config.yaml
encoder_arch: "efficientnet_v2"
model: "contrastive image-text model"
dataset: "patchworks of several textures"
train_examples: 72500
image_size: 64
crop_scale_min: 1
horizontal_flip: true
translate: 0.06
tokenizer: "word"
vocab_size: 40
loss: "softmax"
embed_dim: 128
encoder_norm: "batchnorm"
encoder_activation: "silu"
encoder_channel_attention: "eca"
encoder_depths: [2, 5, 5]
encoder_kernel_size: 3
encoder_stem: "single"
encoder_expansion: 4
encoder_widths: [40, 64, 120]
text_encoder_causal: true
text_encoder_width: 128
text_encoder_layers: 10
text_encoder_norm: "layernorm"
text_encoder_norm_position: "res_post"
text_encoder_activation: "swiglu"
text_encoder_mlp_ratio: 3
text_encoder_head_dim: 32
text_encoder_fused_qkv: true
text_encoder_bias: "all"
text_encoder_qk_norm: false
text_encoder_layer_scale_init: 1.0
text_encoder_parallel_block: false
text_encoder_inner_norm: false
text_encoder_positions: "learned"
init: "torch_default"
residual_init: "zero_last"
optimizer: "normuon"
muon_scale: "match_rms_adamw"
lr: 0.005
momentum: 0.95
nesterov: true
orthogonalizer: "newton_schulz_5"
adamw_lr_other_params: 0.0022
grad_clip: 1.0
steps: 18300
batch_size: 256
epochs: 64.6
lr_schedule: "cosine"
final_lr_fraction: 0
warmup_steps: 360
weight_decay: 0.09
adamw_weight_decay_other_params: 0.01
Rows from block 6 of the image encoder of a small contrastive image-text model, named by matrix and row number. Rows with one number belong to one channel. Each number is 128 + 32 x the weight over its row's rms, rounded and kept within 0 to 255. All counts start at 0. Numbers have three digits each.
After each channel's rows are labels from the 100 images, of 14848, where the channel reaches its highest value: "lies over" is the class under the peak. Only what is clearly more common there than usual is listed. The data: patchworks of several textures. In brackets: how many of the 100.
# convs0: expand 3x3 conv (encoder.blocks.6.convs.0.weight, 256x64x3x3, each kernel summed), inputs 0-63
# convs1: project pointwise conv (encoder.blocks.6.convs.1.weight, 64x256x1x1, transposed), outputs 0-63

convs0.225:127117170158111163066136159110097162160147089116088106107107159090139101129101103078144148137143166104188136156137120134129190140174129128143117136092098168089177189176097183079091077097163109
convs1.225:157164134123069111071162158165171160139105114084137084132168173139132135162150071175153109118131186180149117103096099108077173096130128114111138137146124159093095080105144095065133160190114149
lies over: looped (46)

convs0.84:148107142105116083083125149106161160194066114103132144182163133122062144097108100170121107128035123073173154128131102118142178149133063170121164118129095135114143171145134116131181112165120133
convs1.84:117108117068144179112190088104094137102059128120171131084121127137087120140101135116122092085088083148054128161158098106121199104128092130176120145095112089131152099102136100066107113149170103
lies over: plaid (57)

convs0.102:164143127129093104160116187126187120147142125149140146086124132176134152182113060169122141155098140116140162129170078102148150102097068134128061158167169176150091146102119132116126051161117180
convs1.102:146126136151148178119113075165079165200173133168195141159115110098120108075114123105134148136102116124177149082069134172153092170208091159090155118101112151145109076089118132135116125127125111
lies over: honeycomb (40)

convs0.186:106155179111129111112147095109174115090148088133161129165089146158050133139137096085141063129178099139139143114084150159121084113116110084150067056146110138103105099162122121157082102124072079
convs1.186:093134136154117100170157090090063117179113074131124110104090114090090127111123174143204134072131131117127094158138090097150103103146075130167161144100119092200174096091124098140133114109188150
lies over: rays (28)

convs0.244:113094190162179124130089123137107177092139158098166124124150116117081138106114088138147120072119107081137119090110128076079171112107114101186171159140133124097161129117049137134145119045079153
convs1.244:101143177086156144139126088069106102100134127135133160137086107170173092154167106161136143071133123153189175084111151090086148166118158150159044106157126181078156098135147170138157121151149136
lies over: rays (33); cracked (25)

convs0.171:194088116077093143132173117109067168171098180157158133163173086189133100161114168121132172118100098121122130079118081081159118116119164174139114162118112103158150141067117110151094106085144124
convs1.171:140125127092082065142096137179099167151131155139121151126141148087107156119066118133084052058120120177133146063148122159126150137131175111124104128128118120131178176191143104164129190129103172
lies over: bubbly (51)

convs0.154:109138145147073116177164158136173107081116121110158073098139132095162127141149147101107106151143127182042105095135078165187158086095158137160160184120127171142151097163110144120098103097168083
convs1.154:143152133122079163150102083174085117121137125185096071152125117098144091151171131163123100138156126090182196075148125127134175128115179098154139128124129117132107171143187146097093216163145106
lies over: looped (47)

convs0.31:130153095089112110124120135107139113178154139102057114070101176112181125155180147101145099106137100173091161107149108110043111170110136143079087156115168125136171151119167131088173098176115167
convs1.31:096090152113150103103143144162105166124115070124171112160124097116066143131101102061155106113152121110118120108094104117178148040131130085063110144134153193118167087159110109141194142094092131
lies over: spiral (71)

convs0.20:164095157107158145127121158173109170141098088144126167168109168151150143146119125081131111133164029096089106084157096131122114099111158102159136115079168127094066118166175080106200112116141134
convs1.20:155092180100178100121112130154148137137073095103094131109188118128133156121134105151105070095136070208154092164147109135123163104135177122133135133138127121098077169097082094068177154144159179
lies over: labyrinth (57)

convs0.159:122114169157106124124120134108145143174105125104157153123109172191152108116066164124156091180101105163163075064122093041086128144099147182145127142103164163144191119151098105164130087136143146
convs1.159:148087160176090110113120169108154137132133133170102191114110194098147169131156141137179142171119072105118185099135120093117074135162140128133082078155086163072165134076118087126108124163149174
lies over: bubbly (28)

convs0.16:127079075127156168138169158115139084160120123107122133118150139137163090116121102135187067147126110173127142065117150131109122150156113109112174075129153126173124141100146090193171170168219169
convs1.16:191114159133105125121146072137149130179097200204097098168166094155138134136147124108103160153227181098112111117127148173104161159148164167164106120098168109094129158102146149125130107119121133
lies over: triangles (26)

convs0.155:141114111147073173093154139142133117086125120096111073113158109122055079136101126162102174119167211127149101173127158125093153129147124136117162159101201124106191136086115143103112145197159121
convs1.155:113126147149119164134198135153088156132169057160219156149089146143132174122149142171174130156124093094102123128134111123197124166116077133141130090093181141105164122177085120116152150106083117
lies over: zigzag (85)

convs0.9:154168077133173212122116135163159111102138140142106148179097118152096134137121113073194185076100214130144131126098118131091117137101079138088161128114093143128078136126173119128138088169156104
convs1.9:161107098180161056136113181163147153146136146106134107097214101120162109108133054132175081102131170104107153146164153113095169079143112127108105146169088175095065116120139099134141153134137135
lies over: looped (25)

convs0.242:108110147076149199159157188148103110076130080159152176079129115077147111142201116121104139140124112164130145133126083152118075176088118126088136106165092130092148105096114138084102080188124133
convs1.242:072095107089131104118137119183143113120132071151171142216122119116064138093116140133161069111127102076130129114123110144149125165149114153088073150124119103135143094211092166157174160085106135
lies over: wavy (68)

convs0.200:138145090169103217137067111150143120163104149118124122161183161132119115155148126130142116026118112101125138119081143120083156103127126171171149120136138117132086143036120147135155163171140081
convs1.200:150136109128185047102101127140147110138105132104181125098167101137185092156168068124151133053129153128148144168165138104110187121106160099083094154175096170118062083127136124122125127158155107
lies over: labyrinth (41)

convs0.55:133152064117089072114157117145135137162089081161128085173169112106120154201081117111158113125119180135179183196118177124084146109098061105108131153138159104118120131148142165158166117127143157
convs1.55:132144096098156133097147121169087122146098106097149047118115084146162110128125108072148144112095177117164072132191119137119073133184120176107098099128176123117141107048175132144154096116089088
lies over: grid (77)

convs0.150:095116137128138112062110143198147169116089116150080165180099084179121148138091105026140125114138167134144112157119077129105105153125116124127173077119093116155172158146127181099080116145127099
convs1.150:165111109128102103141100134158188164138128153092093142071139131098108049152102154150173175118088172106172098115145111093136058136164136149070112183116067109098135075149091113116151154103125134
lies over: honeycomb (39)

convs0.7:113119123139068099097138129131046156083093071107149148185185136157098175104113161164103146151082187103105119124104116108080116107185119124085110130123097091167120123091161151110171144096128177
convs1.7:181156145195174160132121167103130122102104070131139103139059102103126114104144118093073182111121130086115096142135123103142155117120136161074198168168165142144107109137182123164208115101124147
lies over: woven (33)

convs0.39:093065133151174155186104119092138103091058085106137078182145126071076115094089137167145131163130090157108154142156099137087149086117114096113132128093127132094160130166152130151214123133114137
convs1.39:169125149163144136192133107193100127139072130100122143104095153111090110114165167090102122100152117117153153088180124109141149139133135154159141054075188166096126119110150155139167123169116222
lies over: bubbly (36)

convs0.126:152176090120105177071113139052154132143153157130181080078102104141100121120136125107155162094168100122105138070173135130189128124091060111152095128151109143115184180138137160148143107072137146
convs1.126:149151116138093155085080134098094176133123127122163126197145130118081128131148148117132131147135090131178119087101177168149085123098136088115150141116105195055201096134106101113127148202080158
lies over: checkered (28)

convs0.105:135062110149158066114115136197104096099089154145157082140124131130137119166070131088173150178145136171089092152112147124154074157150117085161171067122186093103153092115124167143144114148111099
convs1.105:074130099136189152142155050144101162110147105103120096115125142177106142098085110153146114127162126117153175117183110093111115148125158176179083153067121098141142112166193181172082108109151107
lies over: studded (52)

convs0.240:131143135176162131097073148117123174170190161134121100107127113106126107123132084162104095144107174166077144130077103058122096181151189146149108130082143165159077125116127177175188113103129135
convs1.240:104120131167178108106074159102135097120194136091098102135149061104169099153167116125136148112128122130131147038131065173149117121136141081146070100133095143126131100092131098172131131168205127
lies over: rays (65)

convs0.49:163125122105106161135181149152136119100061153132131093088135097146107171104145111090100178133111146188140165123129125192097119098090167079152135109154073110091213088144120133135119176134174079
convs1.49:128136140079109116097122173121149120178150159170092191182148113119101149148112109151053171152109131081117080129077126111203119126118128171160102128133107129119126128117039158148068097096125152
lies over: spiral (26)

convs0.183:093053138102150117106174123112111124145106071192129155098113138083079146126182126102135129099089148157163159122130131066115166128101127123122098138162103092150126137052141148161055055148127105
convs1.183:147121189072144143050156153120111151174133092113140139150165189182107120078100118121137112119122109165114145130161116046121205092097107138096140152133129152102068110152097137147128178110169113
lies over: spiral (32); labyrinth (27)

convs0.73:116100156166110176100116107110142078108125148167167118169103118096128155089118105107158113114117178139166159113146064075136142135211108211152129198141151131142183129095150118122153143137186103
convs1.73:146175119116120122127111179123117155090163128159135107112134101124088172114151088091117170113141178136107122159095068082135168137119106111086130118119152102084148111185123118153187114018089066
lies over: zigzag (66)

convs0.251:116150153167145100077108153078146139111064079084123065186133114114157071144130129066127110137061155133110120062184154117098161127125128174163118083136115146131099112139138149162194141142122109
convs1.251:144107155172172110092177154139160122198110080155132136122143117113081156127082094093182101157116151138093097148121131063169111102124129087115098134093145200158125143188071115162170115096102157
lies over: zigzag (58); wavy (36)

convs0.141:150123093165118091170080090090171110135094104084155088109171095097175123159094069144092111052108153102105125098103148135131149075124065132133191184126127097107108118128109091170152133148160124
convs1.141:123184122115087158163103108086076116135129093156071086088105125170178122135176101130137087067119160129152167108144134145140162102118103111089087134161108090200088141114111193140172156079117137
lies over: plain (32)

convs0.81:178127187127114138192108192105106181094154134175144158128091097108137171095113055098089181074116170121079122105166122110110148156119172120143164086154113094124072145118122140131144166112159132
convs1.81:091139160168127127164063110099138088155128107108123117126120131140105114135180098176084144131113136187168119077050129118164183122062193148151138140145061124150091140149155100156131150149094082
lies over: studded (27); labyrinth (25)

convs0.75:216135177153106089107137108099153110154097118132095043142113106147176097119169118129134137089096120149140163081149155102123146129110086162152100135145142044178143143096111112138080126071178125
convs1.75:111107148084125191062121142128137124157127072116172103111119130129088164148138129122097161142078129139082143135087145116141153181091109109120127106155149097062133120102087128181127122147025059
lies over: brick (35); woven (28)

convs0.136:100141166123130065110083110120186151146079164129134142086149107156111065092161123099152123076095102098128128087096150105067169125140155195114129054165095139157099149160084144097168111140119150
convs1.136:129104165112102172122090149134071149139071121098177116155111107086165155126137170181114122081127091197162102103133099137163189138083161092160150096137135140188136158119172118094119196113108152
lies over: checkered (42)

convs0.133:153120144113138131117173174097107120048129081142142051130116170100125108117118101103186090153138153156178138166163106084148176145153104156125062101145085110124112161144164188077127119093122166
convs1.133:099139158118135034125184126157146118056186081085095097158160161126123130186162077174162092119108152116134137163115117164108161157122121098133105128158108136106093141056142114097161120166111146
lies over: rays (76)

convs0.62:182118102114123135129112142141158074172114095118131118156163136123140139169155125161085131069170144109104093144080117116103171144198126179098141140111153196145121103076120088182171089186172089
convs1.62:103148106053152047120192133145120093102193097055209184149157142135136117148166126153133144098157120133182185123125108153113132134110130099093096142099152137137104122123176135142158105121098124
lies over: rays (84)

convs0.131:106114096151132156113150178164141132189147136099143120156125130189117058064125065126175138129126121157153138104092061144094157153119088097116121131141122144108148191112099187087157086169126073
convs1.131:152146145139094135100120104174135131158159134145135133139153146117159142208111110139165136138097155089190181123114086153141088107183061133138085174134153151181103151170095092061186133077114124
lies over: plain (37)

convs0.224:186100134154137161164124108153119090160089185132081132137185110152161178125088163073138101081129181164106089098069116109141093079120140185136113082156117122123183126109112105099129138172169111
convs1.224:125080125176160157127125127158136174089144127157154193119129172136105181120100169156104121146129144099078093159177111113198108205139153088152149094118124148094151198150126122143147152066125088
lies over: woven (44); studded (28)

convs0.178:171073102140097191141165118165161120123092117154105145082193093130153145133133182082196101119088093156106183078137086138080109129148135165129120138112129105156131181140073146167114162096102128
convs1.178:083113087099156096125148104142149090195101110118098124170084096172162131176185185132182203125085115143116158101123078137122135106214146137153100096143124094093146120139106129115155099141122155
lies over: labyrinth (30); cracked (27)

convs0.156:124062122134108139095115207066138106183102101097135114188104161159110174102127134106175106096114146113102138116126114078141173110148128201129154185114108092102094166155144110115119163155184162
convs1.156:127206088103112168061157097106084140138148082102151126104126176098127080134080124129155160107142088131123146117141141159083189034137089088168128109153106128091137110115147134115088099146167153
lies over: plaid (34); woven (27)

convs0.19:158114125101133124126103182159109080052103144133092087187170111136071166103184072110131132113073125126100134134149098141074112130131129086163088092155089144146127095143090139103056132144179112
convs1.19:091123117038157141104168180157156121112144112170163112152107091137088143099160091090165116111117077087090123142081088126157187148149111128099124168160140168113137091173061122168132141142084104
lies over: wavy (66)

convs0.218:126164189136081145098073151163146157163101153117174106157100095117128112129161136116146101168116148195066149143163076137162124139136183200091096106146100172126160092103169150139146066122150124
convs1.218:104128173176204097137083130133124168167096113139105088123167082104110131158067080167110128135174132139121086137132174181086108120152158112132110178160113123125116151177065155097068155136156155
lies over: bubbly (46); looped (25)

convs0.233:195119095124159134123163095112086101123087093159167075123130148133141167203098058090088094158136192188096125117123110081111136073126158156096124161114144172134122142145176162164126106114123123
convs1.233:091123119091168097177064136088101139086085134159109221137147177108113089096140125135093091135088147113153082124152091128145071165093154122128153101149097139099143080067087136103100138146161111
lies over: checkered (35)

convs0.202:108151108135136119093199147117158088133094163153129136135124119162116109154149117116124190089146150212079123085152131056076133152093063157173133135117137192114150155183121164126119111124140181
convs1.202:140167145136092173064205094135124148142114128103148180189185161146155153072105134151155141096138175135153145173079124066111182114173127090101142164088121135135150133099089130149165145144149143
lies over: bubbly (26)

convs0.139:063113136167118114137076115082124130140087093116153163125114134158117118147131032135157136073150105174137146112111104122120104075139091145160128175132055160114196171107169176104114157153123160
convs1.139:212129133097149106108098143091139169122067134118193108129149098125117119121127054110166129172122131152107115113119132074106077115101109148105099170092090105147101066105193133145147092073174132
lies over: honeycomb (66)

convs0.42:127065153107096148154112163088153084157120099128129136219152144133168119088101129106176102083116155146109120160132154165133083166169124192116112163119076134177144127145114148178186134188110148
convs1.42:148153101099091102115166081115101162135123111167147079100084097106139108092121143163132154113178199075077185131130134148084151077116125057113135063136102105164143098134140083119132160074159121
lies over: grid (60)

convs0.166:084075140151073117090068127155157122151129083170127146203139142142105158078109106085137088043113180146066137136100122145131089135168107193132147125116095120136110153079114123149135112164109127
convs1.166:133144138120092169120144116152137143092139149058172104122118143102143049099088137159147140141081154129174092116185083092145140115122156132182080105049135158086154147179172126170137128103091165
lies over: studded (37)

convs0.204:164114163163161122121097163087130125091109060146106202124174111081121145185138149064079137077164106119101115115158118120124134099132148176140189097092109154082095103076164173138094123123109128
convs1.204:107148134168111182110079118129198144160106112139154097171124137176143069044112084119098154167119153171164097084110131112105089194122160120118097173132086149106068125171157132146136125124137106
lies over: looped (29)

convs0.92:159151155137108075105075087149103144144187058128138099165108167095131158131103128128180116171185130121123194142121128129189115088125087105162139185086138137066182131139137110132171161118102106
convs1.92:154105098139154115096095164126070143122151092110149126047150174144175143123173066155116100143192126151099066116170136110104119121094075155091129157124161164129181150121161123158195143105133160
lies over: labyrinth (33)

convs0.215:079134156111078176105122171107181121136125120134150073178132130137161148089119064139129128082174155141045129121139061086103152125160163200094123153094132120142105132084089109111119148100095148
convs1.215:130141184127106148069083121115093125124132147123146119115066111145076051170119110142082135116179142138161127122131060125177167114081198083119170132097131122135146151148082137110131159154199141
lies over: checkered (46); honeycomb (27)

convs0.232:151093138174160193157061119181111139127175124141110088153138075110181122099123108049186136128102155110121119123123113145149102165109125130134176215118097141144107088179130133125177110138110163
convs1.232:132153129172149110090132154136125121100167113120061119131078074147163099141113079164136175143170111114119138098133117159135086154168107099129121082080104095035187112123137093107175101121127055
lies over: bubbly (26)

convs0.148:174102141081136085168174193086136120109129159195160135106116136104141189162155071072130124111134068201138099140105119155163157147142131143157143164134092153105104134179122144154168093168134134
convs1.148:093102168127173157164154128091112110134168155111149180169104142120147059105147128168137144117145099025174204146147141153107100143111144184107114143138062128074098128127103110147147097118109112
lies over: labyrinth (25)

convs0.222:148130162136134121116183082099118074088158109063110072100150134109116151066126090159149153123066097145185127071148124157143126115144098086117104121160068174155122133108141124151175173078155088
convs1.222:128122141099105088095123193106118188139144178155097115184155068132094112213110119126106176117101127091124142104119162167129110152055111148111134152115109128120160138137175172148096056147144083
lies over: triangles (33)

convs0.236:126078092096049146120123150138096156175148144149150125097116101166143107083114144119204126084107153168104165097170064089096158130205142124128182103113147139145134166148132105179164148108098125
convs1.236:081174137152148172067080120106151081209121082099073096133137082127166096136187137115153145114121120164133154123091109139117122086205153175200117162098124121148143145138159145119098113122120128
lies over: spiral (30)

convs0.115:125101139100111156125145124097149149104133085094149092117151170118084143035155099100094178125118150129143158091129087129120130132141250051127141133148129134130107161128143108096146199127161129
convs1.115:155170111171115124131090158090137111143171134157146130147141083175111151185156111217087102186065137094149076132085111099095105111107141195119114130119125125104102071099115125121121072159092134
lies over: dotted (41)

convs0.94:136101162115159149129132164157124180140094122131103171132133189104073113095186164153119156161138099154092127136149163148148144148165120119174143042135100131154065126121090143166130112125229103
convs1.94:105141165135154092172111135131144098155093135125106123127144161141155117167098142145069129183164140150130074049089121135167188091099138121181158137180128094178082121162157128207117130120076141
lies over: diamond (25)

convs0.230:132130159154107117104143164093148158150051149122154041112165122163150180083102091122085101111032116154158135157120072064125108100114107124153149124123132156107113162146101176104106098131106136
convs1.230:150119133125092160134164124172087133132138137166181124152204153134139116154121122152077115097109073035107192145129138128154115169109154163129149131158159184157103160102175101126091150144179183
lies over: honeycomb (27)

convs0.199:123142093145107090146141130166100133108066081175120081145166086095119118169124089097115098138159178156122129093178109101123188102139086159156152125131112158156156155172089100160183079126178191
convs1.199:198149184120138124124142109113141083103111079111137117193111113152109090117143144107166081167184124085144172129123104071117131127182134160125137185085144103094059115106082124125147166171075144
lies over: bubbly (37)

convs0.1:157117074088152156190139194108119142156075130111123130122110159085155129107123150052162161116123178196047113151151141088147133106149143108167077159140175076140102145132176125109128135138136135
convs1.1:142172083096167182144133083086090116120107092131064077121124116096093120043128132144135101118223153130155145132106164066122124130116132115159145149176131107137184118104153131115127130073118168
lies over: zigzag (81)

convs0.52:148187085140143146196099094164110111159161096101077147135068121124121100212149148119124118146134128179082128124119146107046128138112131195128135128168113158129122159122180152145206137132138128
convs1.52:157069105155170133139161131128141079188153124165125077104159103148111136095119110016111088122161137153134108130125144098138162094148151101121125172160098179148071099148083081138153119136105180
lies over: wavy (46)

convs0.208:161123112121215138167114184096127141133094110163157146162148149097116136075165142136196155082069097148115134181130103110043088110105124103115141106115066113152156130135083167152141151139130097
convs1.208:140113159138097130093147048161064126119049144121135112144166152188137159121113135132183085113118081152056155131165146077089184093102130077161121147103083130138136117170113132117137106149110105
lies over: brick (41)

convs0.112:152089066139088152140150182124136163219100145087176122117167097127149152154175109113123124084186133117182125129111140163132156126069087142152134083175176088147104141136128138110197135113119146
convs1.112:094161058163155120135112117180141089174123116160204130118058105151125152124117115127108141131153161100130165122086218136170182144114152139143119130140123086087082122124128101155134151123078197
lies over: rays (52)

convs0.192:109121082158136091147126183099173160118127142099064108188136088173146120131091092169146099057127101106087130095080130050091166118175107125165101105080090161124126152122101151138133159124162129
convs1.192:157124117127124178120112153111095119099155137125234165160127139119119101149098112052121082091049099121136135149199111092162136107145132151106152158126162200144162167124135108112149094160126162
lies over: rings (29)

convs0.188:095085143131113122091116204164114108136087132150179176145095123140102155174148158108096077079107210152116083127144128103124082118109107156165150164082151114146114042107092153151151103112128126
convs1.188:179150125106136080127169100178146172116085168094160171140116152130135042065101198105143128102133158101164133151151111103075105127102153127154081135083176139119142145158115099164163115107095088
lies over: dotted (61)

convs0.96:197176121086096135138169156101117084115087111166126109168159121159144166101132146076194149053096106142101137143140075091113120144181171123165084082105109136124163127122083128081133125163104103
convs1.96:123090134130086187177137094099139187111166146147193123126110136166102103112153135146119165100090130099135182167086098135098184161108164166169131131113135171066111202150099150079139157095128136
lies over: dotted (25)

convs0.15:152070108148071150090125155202136124087100095177126100121120158160124063125141114134121161106117107154135139114077089170152134190212119090123117096084143134139128187081093131134120095143173124
convs1.15:135126137127086147129136112119142095156140057136128121200133158132102149137185135126136130122080115096077133170109056096169130155114127112125144105116140193118098101131075075185181179125058094
lies over: zigzag (81)

convs0.48:198086110150117085066140127180187099120070116147169127143165142098152136130103133128083125120135178157065092132131102082125133141124063146210101150138093135152153081117095123094126113131113170
convs1.48:114087095086068144128156125183077111099134148139161130144139133105152112140161122139073163147160172136191110210116107085113171140118107172157192154118132164165128182112162138175145184113138137
lies over: woven (50)

convs0.47:202135099074131142135187131112141091116108135139106170143181165114148142042137141139174134066119162133158114198128118082119138124115143096158131112196076109154170148120140111074153131128173124
convs1.47:156129093142058138123111129131135122112176171174130106126141072130114175088057203151163088091134157124107061122137123146149154195076050120153141131129149137160127132156125082139111143152108106
lies over: diamond (35); checkered (30)

convs0.180:078075159184084138146138215101150105106080125126105120144077110145106168131069084137190075139097166164121121120140097133104132092099116180110106161125128147150164190102139113139176116125102107
convs1.180:089123164134142121161150144101124119153139182141110138150168122139130085145155094128149195149112169178069148194125175178084166117137123113113060136111096103076168063161078144135162118145144170
lies over: looped (27)

convs0.243:110173153153202153150121202140150143067136095139168129127085132144087085106115089164123142140134138138076135188163110102130103131166161146118099094122108175073061129057129131109095142152122097
convs1.243:125127164164136139172106090105123138118134090141163105180156150176078117105091078100156126148095122154168115140077143179134108199105141092104117140178097228132134105136131166065124104115114088
lies over: honeycomb (98)

convs0.119:237139098094140152145158108104064109169080099165095102123139154126177169134183145135129111116130099187132109106132095139126087170090169126144096097172136085126134154140105144109119088169124075
convs1.119:134088107096176138143073182127136143142096191166098116129179121121140132177077133159120100173112112133088085117142147132160152149106135094172101122144144216121107100122040143124140164106127186
lies over: studded (32); dotted (31)

convs0.203:087098105126079073097167124105157118074119152149115099177099081153088086099077132129167148037187161159098144172147094106098162150130135125093159146137135131121167147142143174138132172127086156
convs1.203:161169127129095155148169105148143193070161168107099095118116079170091096136144128130165142110110181103156138189117073136116110104121147141090065092132185137082155108138128081185154087097134155
lies over: grid (43); cracked (28)

convs0.59:120120136116209144108070105108122146204120107107098131173113113168112116097160091130194095132148131152128144135121066151084095138101133195161132133123104147088164160109164161207175095141135120
convs1.59:136096169178167139145101135118110146098087166112051125084114180067138105135100112147108088101158172135168086054153086125156117118100130140175161104159127177139115192129179118119115130112093093
lies over: rings (31); labyrinth (25)

convs0.145:110066130132113110142075120093152123150114173165097184164112084141140137119038127152167123077157097141072113101132087111114129094127126166092159162123107065184097167105167099092174119133110126
convs1.145:116145153150119122154152138084159183132091122176166201048096114092129107079125141113096107105205101122125119129146110122161106127120135131099136037171113129134094116114086073088146178143139147
lies over: grid (48)

convs0.3:127131132130169096182170210086156051106114147121097162069137164102136097099133136132185153094123104112174116084108198091163085161100133154162121130127153134162169131103169130076137120121134123
convs1.3:118203174117142110142133097101175122165163165143133118152174106125160146158078112098180151146106159175099107155091128146079169182104119121129122182129090088052153153092094128124162135190128109
lies over: looped (38)

convs0.98:135088122121106101166155172058174067138140133114159127140149126093108099127128090167193136087130178098127150114157176101150157175171170201082152147132105086139121136172088095122174134161112136
convs1.98:108165121084055160145152104063122105071110117158127083124128136091126126058166112075163114097164182149106151126139139113144191135093101087128102125092104137163165130092211158144111143128123123
lies over: grid (27); cracked (25)

convs0.214:120102186127121133147151234131096173099128187151095132112172100145137077132148129165133139096189179140127140127152146102137068137125102125141098088099119147120062139063106109117132111123180175
convs1.214:161092105146123127131164106123191115162143160157153148116076134129157191129189151160161140124169158154108086119117158129098111168110101128135187157096146171101097166130072151108139196100047153
lies over: studded (38)

convs0.82:136112165094106113137162151110113121078101197154158146127111132128139071102135119145074144101111123137138165110106118121077106097173177081166113067136069102162121077123124117112087023103126112
convs1.82:106128054144113107158116153086177203093160099127162168099129148132167168081145153147102112091128144108116110111152126117112114120132087161140182147141090201180131145181140086142072171103149090
lies over: studded (29); spotted (28)